config.yaml
horizontal_flip: false
batch_size: 256
lr_schedule: "cosine"
Rows from block 5 of a small image classifier, named by matrix and row number. Rows with one number within an expert belong to one neuron, the router's apart. Each number is 50 + 12 x the weight over its row's rms, rounded and kept within 0 to 99. All counts start at 0.
After each expert's rows are labels from the 100 images, of 14848, where the router gives the expert most weight on average: "lies over" is the class under the peak. Only what is clearly more common there than usual is listed. The data: rendered roads seen from a driver's seat, with toy cars, trees and houses. In brackets: how many of the 100.
# router: router (model.blocks.5.mlp.router.weight, 32x192), inputs 0-191
# up: expert up (model.blocks.5.mlp.up, 32x48x192), inputs 0-191
# down: expert down (model.blocks.5.mlp.down, 32x192x48, transposed), outputs 0-191

# expert 23
router.23:32 51 33 54 53 76 56 33 35 70 58 38 60 39 51 53 61 49 51 34 33 52 67 60 59 51 62 61 44 35 54 54 68 36 31 40 39 72 34 62 38 55 45 21 45 47 49 52 48 36 59 58 45 49 32 49 53 42 44 72 64 52 38 61 59 46 33 41 30 42 69 39 49 35 49 68 52 47 49 60 55 46 39 47 37 57 37 67 50 62 52 74 49 57 47 63 66 64 40 46 43 49 62 40 45 28 60 38 40 55 53 30 74 51 61 14 22 41 50 60 51 38 43 55 65 68 40 38 53 56 62 73 69 47 43 51 77 40 39 53 38 41 39 65 47 40 26 46 53 57 45 53 40 52 31 50 50 32 41 45 38 58 39 28 49 47 27 46 63 34 35 28 42 68 48 42 41 44 57 48 70 48 44 46 34 61 38 55 56 52 53 50
up.1:32 48 52 65 40 51 34 36 50 38 40 43 28 51 58 31 55 56 37 46 50 47 52 49 51 71 62 63 54 54 67 53 54 43 41 68 41 41 54 66 62 44 58 43 50 60 58 49 80 56 56 64 50 73 28 44 41 37 47 56 63 51 38 37 60 44 25 30 33 68 67 77 51 54 59 44 39 41 44 49 45 70 45 47 45 34 31 43 49 66 55 66 80 43 43 22 51 41 69 32 55 47 33 50 35 65 48 47 46 41 50 37 42 44 80 46 41 46 46 64 71 32 38 39 72 64 41 44 61 43 36 43 65 72 45 56 42 47 54 44 37 51 37 72 47 63 39 52 55 62 67 59 30 50 51 77 52 49 40 48 30 37 66 38 58 47 55 45 51 49 73 27 44 51 43 65 44 44 38 58 64 50 66 48 57 50 36 55 66 48 39 56
down.1:47 28 28 57 69 63 64 36 39 61 57 46 35 73 58 55 56 59 44 46 69 61 60 42 55 64 54 51 60 44 50 38 61 54 42 62 43 47 62 44 36 36 52 59 38 60 44 69 60 52 45 34 45 66 59 53 38 44 40 41 73 46 39 46 43 40 52 56 56 54 60 74 37 38 46 68 46 56 56 60 52 41 49 60 53 54 30 29 35 48 57 44 68 51 45 21 65 32 65 66 73 47 46 62 55 48 46 50 74 56 21 58 42 59 55 66 49 70 45 35 48 39 23 40 38 70 30 39 60 53 43 35 51 50 49 59 47 64 74 56 54 62 41 67 55 65 77 51 70 54 54 58 44 54 49 61 56 65 51 59 74 29 42 39 70 64 32 41 53 58 60 44 57 60 47 34 60 50 38 41 47 48 65 61 67 23 37 59 64 56 41 65
lies over: road (100)

# expert 17
router.17:47 45 64 44 66 65 53 47 49 61 51 42 47 64 40 41 52 35 55 31 65 50 50 31 32 81 43 47 41 42 57 42 19 34 51 54 59 45 43 63 41 44 48 72 57 65 40 54 73 34 43 68 57 34 30 64 32 18 32 43 55 56 61 40 57 42 35 68 48 57 53 61 67 30 45 50 34 33 58 38 35 67 43 79 50 40 45 60 67 56 47 27 67 47 65 51 59 22 60 38 55 72 51 43 48 74 55 60 72 62 54 53 59 62 57 61 48 57 59 53 49 40 47 60 52 41 64 61 68 59 34 39 44 49 37 51 43 64 61 65 43 39 51 57 52 64 24 48 45 51 50 45 49 57 48 46 64 55 42 64 47 39 37 40 52 46 55 76 58 57 54 42 29 37 51 52 72 27 35 58 48 63 71 50 51 52 43 43 55 42 39 55
up.0:57 72 45 60 41 43 45 57 44 52 37 61 74 35 62 60 59 58 34 30 40 41 34 47 60 50 54 58 61 63 42 36 47 54 35 36 36 46 57 69 38 35 50 50 55 57 43 36 45 48 31 47 65 31 63 45 69 50 38 87 68 62 49 65 75 48 55 50 46 53 49 32 46 33 41 51 43 53 57 49 39 49 39 38 44 37 54 42 50 62 50 70 36 48 58 54 43 73 52 64 68 58 57 46 50 43 64 43 47 47 60 26 54 33 60 51 42 40 57 52 50 42 53 34 52 61 68 17 48 50 49 66 60 33 45 34 49 57 47 68 46 38 58 44 49 58 57 52 73 50 55 19 30 29 50 59 59 63 37 63 68 56 52 45 41 66 41 35 48 45 41 56 30 58 57 53 42 42 55 76 47 48 42 47 44 89 45 59 42 32 73 59
down.0:91 58 53 46 32 54 49 77 51 51 41 52 49 39 43 40 60 40 58 59 61 49 56 55 39 53 45 31 48 64 45 41 27 49 62 50 49 47 58 33 41 54 47 53 64 50 60 41 34 47 75 50 57 34 65 55 70 46 41 43 46 60 59 50 37 64 64 51 67 29 24 39 36 67 53 45 69 65 40 61 47 59 48 38 48 62 43 63 37 29 54 38 47 58 45 64 51 54 58 63 20 28 53 53 62 35 50 50 41 55 58 62 35 44 40 36 46 57 56 27 51 60 50 51 30 41 73 52 47 37 75 54 31 48 51 43 42 34 39 54 63 55 35 25 55 40 50 64 28 31 54 44 56 55 57 50 56 73 47 12 52 50 63 59 63 58 50 58 43 52 47 53 40 35 33 62 34 41 56 49 45 52 28 52 49 61 71 58 39 44 72 57
lies over: road (99)

# expert 26
router.26:36 71 38 72 63 44 31 48 40 37 45 33 45 48 72 47 53 45 59 55 32 39 74 46 77 48 42 32 58 70 78 33 59 39 51 61 34 63 51 52 44 38 58 59 29 37 56 60 63 70 50 61 57 50 50 46 42 52 76 43 35 52 38 29 26 56 48 61 45 66 49 46 56 60 78 46 68 40 55 49 37 65 47 42 55 61 39 80 52 34 63 57 51 54 57 37 55 37 47 40 61 63 42 43 45 56 38 44 35 46 34 67 37 58 49 56 22 40 37 50 65 40 52 71 62 74 56 54 62 52 57 52 74 62 57 62 64 50 52 45 62 63 50 62 54 62 54 42 50 49 50 70 37 66 57 73 38 50 64 50 41 57 50 60 53 43 68 57 63 67 48 56 44 35 45 56 41 61 48 22 44 66 55 58 40 39 45 43 52 37 63 50
up.1:54 49 48 40 26 45 50 71 62 47 47 47 45 41 64 32 63 41 59 28 48 44 34 26 53 37 57 55 43 50 35 74 45 61 55 54 34 31 52 41 33 53 35 58 57 67 62 39 43 46 33 56 19 23 37 50 44 51 60 60 37 33 76 70 83 44 49 63 59 64 63 41 68 27 32 63 39 49 54 37 46 40 43 43 46 48 83 52 55 55 45 38 47 59 46 52 32 44 66 81 39 40 37 42 42 55 49 69 52 39 45 46 53 24 68 51 57 55 62 60 41 54 47 45 54 50 49 43 69 63 56 58 52 66 37 46 49 31 22 52 54 46 53 45 27 54 32 41 42 57 52 53 48 45 55 51 49 60 30 52 43 67 37 42 45 38 46 58 59 53 55 54 31 29 49 55 54 60 40 73 51 45 44 61 42 58 37 46 26 43 52 49
down.1:47 61 66 68 42 55 21 63 53 27 72 56 47 51 70 24 31 54 42 51 57 61 45 46 55 48 43 56 64 44 44 32 34 50 35 48 59 54 51 59 66 55 45 35 50 44 46 47 65 72 35 47 48 32 40 61 50 50 36 36 44 50 39 52 45 57 51 48 42 55 48 45 43 44 46 27 50 34 52 45 64 31 57 59 54 33 42 67 71 16 74 68 39 68 66 28 32 57 21 55 62 51 51 52 77 25 48 43 59 66 64 55 72 65 56 31 55 48 56 63 45 45 56 65 57 51 60 50 49 58 65 59 59 42 53 47 56 62 49 73 64 30 60 57 51 47 54 41 52 36 37 53 48 62 35 72 51 71 46 52 46 49 45 57 45 19 64 68 49 69 63 63 54 59 52 48 40 46 39 47 78 43 44 57 38 43 44 61 49 56 48 58
lies over: verge (87)

# expert 25
router.25:61 46 59 37 20 55 77 54 46 55 36 56 47 42 40 67 63 68 46 42 62 34 39 54 36 43 74 41 39 51 41 46 45 62 48 38 55 38 46 64 72 40 64 50 58 48 35 63 39 28 22 44 57 39 80 40 42 43 34 60 67 43 61 40 72 38 59 44 67 30 39 61 40 50 55 52 37 73 72 44 55 55 45 52 24 58 54 51 51 49 43 63 55 56 43 62 46 38 55 67 40 49 51 45 47 64 59 47 47 51 44 49 38 39 30 70 44 51 46 34 52 56 27 54 46 36 59 29 46 67 52 78 41 25 37 41 46 59 37 59 63 47 38 56 39 45 49 55 52 32 52 32 30 65 70 39 43 68 44 65 59 37 57 68 60 53 60 34 26 57 67 58 46 56 53 48 35 28 57 58 34 60 38 48 52 53 52 43 36 59 60 50
up.9:25 57 51 64 49 55 33 40 60 37 33 41 59 75 41 83 55 44 61 44 59 49 61 38 60 54 30 59 65 51 63 33 47 44 38 63 40 60 65 38 50 52 31 40 50 35 76 36 67 76 58 56 58 57 56 45 57 58 74 51 30 46 42 59 52 53 45 59 43 56 48 40 38 74 55 45 43 26 44 43 49 58 40 62 53 28 60 52 44 49 28 40 38 52 43 58 52 51 45 44 60 50 39 54 42 35 32 27 35 32 66 54 52 64 48 41 47 54 38 58 44 66 64 36 59 45 82 69 51 52 56 42 61 69 43 56 21 40 66 49 36 44 49 41 62 41 34 67 48 43 43 61 48 44 37 65 34 34 37 34 33 51 45 49 36 45 65 61 60 49 36 53 62 17 58 65 62 43 40 48 51 61 56 54 62 63 36 60 41 60 50 42
down.9:54 59 57 31 71 57 29 42 59 42 45 59 37 50 50 42 48 44 52 59 53 38 44 45 50 58 47 41 52 51 67 38 43 40 57 46 46 61 60 63 57 73 44 69 47 60 42 43 53 41 51 49 06 43 40 58 47 38 26 23 57 55 55 46 44 61 43 60 39 47 52 42 26 54 52 59 62 44 39 53 56 53 36 42 63 36 52 39 50 57 47 48 70 61 62 49 75 43 74 54 41 64 49 40 52 66 70 31 76 57 35 38 60 30 54 63 57 44 68 35 78 33 66 42 51 48 59 52 56 52 46 38 73 46 42 34 46 59 71 66 51 51 52 46 64 51 33 44 36 55 68 52 55 43 26 54 52 45 72 51 43 35 58 54 45 49 17 34 74 65 31 38 46 68 40 28 71 47 73 57 52 40 43 51 43 46 44 60 41 50 50 50
lies over: road (88)

# expert 28
router.28:45 48 45 47 40 31 43 67 42 43 48 40 31 49 53 63 78 64 48 37 51 43 32 65 52 35 64 38 35 67 45 54 52 58 42 66 49 60 75 46 35 54 38 56 58 49 61 35 42 65 47 47 37 54 53 55 61 69 81 56 56 33 44 59 35 57 40 43 54 64 35 46 71 39 33 48 32 39 48 56 56 52 41 43 60 68 57 45 58 53 41 43 44 48 49 39 62 74 61 57 51 56 36 63 54 48 32 63 39 34 56 77 53 33 47 36 59 55 51 62 50 83 40 36 46 33 55 37 76 43 63 41 47 55 63 49 38 21 44 30 46 43 38 37 37 37 58 73 45 42 57 52 47 37 69 65 58 42 51 43 56 56 55 61 62 25 60 30 40 43 57 66 55 31 36 50 47 49 38 52 70 66 53 64 60 54 68 62 37 35 73 48
up.4:49 54 52 46 57 46 54 57 48 62 44 65 63 38 51 24 50 44 69 46 21 53 50 33 58 51 33 31 51 41 66 22 45 44 53 55 52 56 48 50 53 38 41 42 67 47 35 31 52 44 58 54 40 43 50 50 57 37 23 69 59 55 51 58 39 47 58 58 52 43 46 49 53 36 61 76 38 56 57 44 48 63 47 63 67 44 51 51 62 56 28 47 42 76 48 72 46 58 51 63 65 60 82 47 42 73 67 38 61 56 57 36 37 33 45 53 57 65 61 54 23 46 47 51 59 54 68 57 67 54 64 60 42 48 40 40 59 87 40 80 52 58 57 53 56 68 31 41 53 48 37 42 44 42 56 48 44 48 45 49 35 47 23 69 50 53 52 44 49 55 49 48 40 37 64 41 66 53 53 66 24 40 51 63 35 84 41 64 41 64 67 48
down.4:37 53 30 51 50 45 76 61 63 68 54 49 54 58 61 42 54 40 13 32 53 59 46 71 30 42 70 52 60 64 51 59 61 62 55 53 44 47 56 41 35 69 27 48 45 71 51 65 60 59 42 41 61 37 54 55 86 46 54 49 58 65 51 41 59 41 42 46 59 68 30 68 67 34 46 57 29 62 63 51 51 33 59 67 55 52 44 57 50 29 45 38 51 75 59 38 44 61 48 65 46 46 53 30 53 59 36 65 55 52 40 62 47 58 59 52 28 58 49 35 55 39 50 51 47 71 57 42 47 22 53 55 47 31 45 54 68 39 73 44 53 51 27 53 37 50 54 53 64 39 46 44 34 57 56 55 36 61 56 54 60 51 55 47 58 41 50 42 49 25 53 51 39 50 44 58 76 44 32 40 69 65 62 76 60 46 46 26 48 47 67 58
lies over: verge (61)

# expert 9
router.9:47 40 55 60 67 48 35 62 53 57 61 53 49 25 50 44 56 52 61 70 55 43 43 42 49 40 43 56 36 59 41 53 32 65 61 61 36 31 39 57 57 33 60 43 57 38 55 39 37 35 56 39 63 58 33 49 65 32 39 50 30 44 40 32 42 52 49 49 46 49 55 34 30 33 58 73 59 80 44 27 52 57 41 43 25 56 59 73 48 54 44 39 39 56 58 41 48 45 59 64 29 44 63 54 52 60 65 49 61 51 29 34 46 45 50 58 44 60 58 31 48 48 34 54 40 50 61 33 57 78 38 75 35 33 70 67 30 56 40 62 38 32 59 67 60 51 55 30 51 59 81 35 45 60 51 56 67 71 43 57 52 35 43 66 41 49 48 44 65 65 51 31 37 61 40 41 42 68 46 63 48 58 38 66 35 36 49 36 41 57 43 61
up.3:45 56 52 45 51 56 59 60 42 68 63 46 54 58 44 73 28 48 41 67 47 39 44 63 33 59 63 45 58 43 49 42 57 39 48 37 52 50 26 63 50 55 48 17 45 43 67 58 59 47 55 20 60 55 52 39 60 48 54 55 35 33 49 54 44 50 84 37 60 42 36 44 26 38 58 51 42 53 59 46 55 43 59 50 34 54 44 68 43 39 69 47 41 52 48 50 65 42 46 55 47 52 60 46 61 25 68 56 53 72 55 52 62 56 49 26 35 38 57 47 38 53 79 30 30 44 49 44 13 41 51 68 35 25 55 55 63 71 33 51 37 44 60 47 61 49 51 45 68 44 53 38 44 42 22 43 51 40 53 58 63 61 42 51 58 49 59 41 48 39 49 57 47 60 63 47 29 17 66 37 64 64 37 58 53 52 68 53 50 70 48 62
down.3:45 37 60 42 61 50 59 48 59 68 44 59 39 49 20 38 45 54 61 47 54 34 51 50 53 33 47 53 38 46 34 39 32 50 69 37 54 65 40 46 72 63 60 55 61 32 68 62 49 66 57 46 42 36 52 28 39 60 59 42 29 46 53 55 28 66 54 44 66 23 51 28 41 40 60 57 58 39 48 44 42 57 24 58 33 18 54 64 65 41 55 71 32 55 43 64 38 54 42 36 41 52 52 37 55 40 63 40 46 55 52 59 49 46 37 43 68 63 54 52 58 60 58 67 48 28 60 64 41 56 39 67 54 61 42 50 27 71 34 28 46 45 67 48 58 33 52 50 40 61 51 50 80 42 40 33 43 42 46 53 22 73 47 68 33 55 64 61 48 66 66 51 52 60 42 54 47 33 73 36 54 55 41 60 49 47 67 50 49 39 44 44
lies over: road (100)

# expert 0
router.0:59 60 33 38 48 43 39 59 30 62 47 39 43 47 30 48 61 38 74 62 52 77 45 48 69 46 53 37 56 66 52 46 62 48 48 43 53 32 50 36 37 55 53 44 40 34 70 36 35 53 60 62 44 53 54 51 73 24 60 45 66 37 43 53 31 58 36 76 49 55 37 73 64 65 66 69 49 40 37 79 52 70 49 58 62 56 30 55 51 29 61 48 52 60 61 33 47 52 60 35 22 57 49 54 40 45 56 65 42 62 47 56 54 52 39 75 31 52 51 40 40 57 39 66 49 54 48 37 62 50 67 40 59 35 56 41 52 35 45 53 58 77 39 50 56 56 33 43 50 44 51 85 39 84 65 48 35 61 68 49 44 62 54 49 69 34 52 54 46 60 60 45 62 52 35 38 50 52 54 40 59 48 43 49 32 47 63 44 46 47 68 50
up.0:31 54 47 33 64 53 51 38 36 43 37 40 45 71 54 61 35 41 55 74 57 32 71 53 35 60 48 46 42 33 75 36 43 64 63 47 52 68 56 41 53 33 42 65 65 63 40 55 60 47 54 49 28 51 63 69 49 58 48 55 63 67 54 32 34 45 60 36 66 59 46 41 45 75 20 42 59 43 60 50 44 33 54 28 54 51 46 38 29 52 30 35 41 48 31 59 68 21 33 71 55 56 42 43 72 44 34 36 50 41 69 63 57 60 39 48 47 50 37 35 44 51 37 54 43 52 53 58 49 34 45 54 42 43 63 60 52 75 79 50 44 54 48 60 54 41 72 67 34 42 47 29 63 49 55 35 45 42 35 42 68 48 56 40 34 54 61 56 58 53 39 52 43 47 52 55 55 57 34 43 37 51 58 61 60 38 71 37 54 56 33 34
down.0:57 33 63 44 28 51 66 53 51 52 48 65 63 36 49 26 48 46 59 40 55 50 81 31 65 49 50 70 47 42 39 54 47 48 50 56 63 37 50 65 39 57 52 39 34 50 44 59 35 43 50 46 51 50 27 63 62 47 46 32 53 43 46 48 52 42 39 42 50 53 52 68 47 73 63 44 45 65 32 39 59 54 34 48 41 71 52 52 62 55 57 35 54 52 68 54 11 33 52 55 34 43 45 13 53 64 52 33 53 60 35 31 49 48 60 54 46 62 37 35 43 44 37 66 55 76 44 64 66 51 54 50 54 41 35 69 74 44 59 56 46 56 48 65 32 51 41 50 44 51 54 34 41 76 67 47 45 59 40 42 34 37 59 48 37 80 58 41 55 29 53 45 64 58 51 33 59 67 37 61 58 36 51 45 32 34 61 32 64 63 44 62
lies over: verge (86)

# expert 6
router.6:52 35 44 56 49 56 30 28 61 21 47 57 55 35 39 29 69 60 52 35 53 48 30 47 47 49 57 59 47 77 44 57 65 36 55 57 51 46 63 43 57 58 62 66 37 43 44 45 44 45 43 73 59 57 28 47 59 42 68 49 51 45 53 59 72 48 32 65 30 53 62 55 44 41 43 59 59 53 30 71 42 65 36 42 37 32 48 41 68 65 53 34 62 30 51 42 46 50 56 44 61 57 36 45 31 60 19 53 55 46 30 43 44 48 72 61 57 59 29 62 60 42 66 40 68 55 31 55 60 65 38 58 56 55 34 54 43 30 52 27 46 51 55 48 26 56 41 51 64 71 67 54 60 28 46 43 52 35 58 58 40 68 47 42 64 38 42 31 68 45 59 35 43 35 63 58 73 55 51 40 42 40 38 36 65 59 54 34 59 42 53 55
up.2:31 49 33 45 69 57 70 41 40 79 60 68 63 37 50 59 45 65 48 56 35 42 65 79 44 44 54 56 41 38 62 49 64 54 48 31 25 57 21 55 57 30 46 45 41 37 50 60 43 43 46 49 50 53 49 35 48 57 52 57 59 54 45 45 58 49 50 48 52 33 47 44 58 39 38 60 59 70 47 45 65 39 42 23 33 50 62 59 52 47 47 67 32 55 53 60 53 73 44 62 45 59 50 52 48 44 72 29 60 50 55 37 54 23 50 26 32 45 55 47 54 49 55 45 51 53 37 39 15 48 37 92 58 34 47 56 73 40 50 55 55 26 41 50 48 38 54 40 45 63 39 34 39 58 23 42 62 30 33 58 52 40 42 48 47 53 42 30 60 49 41 42 39 47 59 68 49 52 61 47 59 39 49 54 50 62 58 59 64 58 56 23
down.2:43 46 25 37 80 61 57 59 20 61 53 40 59 52 55 31 41 41 75 37 48 38 45 35 51 69 55 50 45 38 41 39 42 32 71 66 56 48 43 49 46 41 49 58 43 64 52 44 55 32 48 29 58 59 45 60 56 30 29 55 60 59 56 50 44 47 47 62 54 54 52 56 50 60 41 70 36 52 56 60 32 47 43 59 41 51 38 34 40 49 40 30 66 46 38 45 73 37 66 55 52 49 65 37 74 42 54 43 49 61 40 49 39 59 44 54 41 53 55 31 47 63 56 50 48 65 61 29 61 46 38 29 30 39 51 52 35 53 52 46 51 69 42 40 69 63 47 29 63 61 46 63 47 52 27 44 49 42 44 71 55 37 51 39 48 73 48 54 72 69 38 46 55 74 49 28 30 33 50 29 33 50 52 70 33 58 57 45 62 35 28 64
lies over: road (96)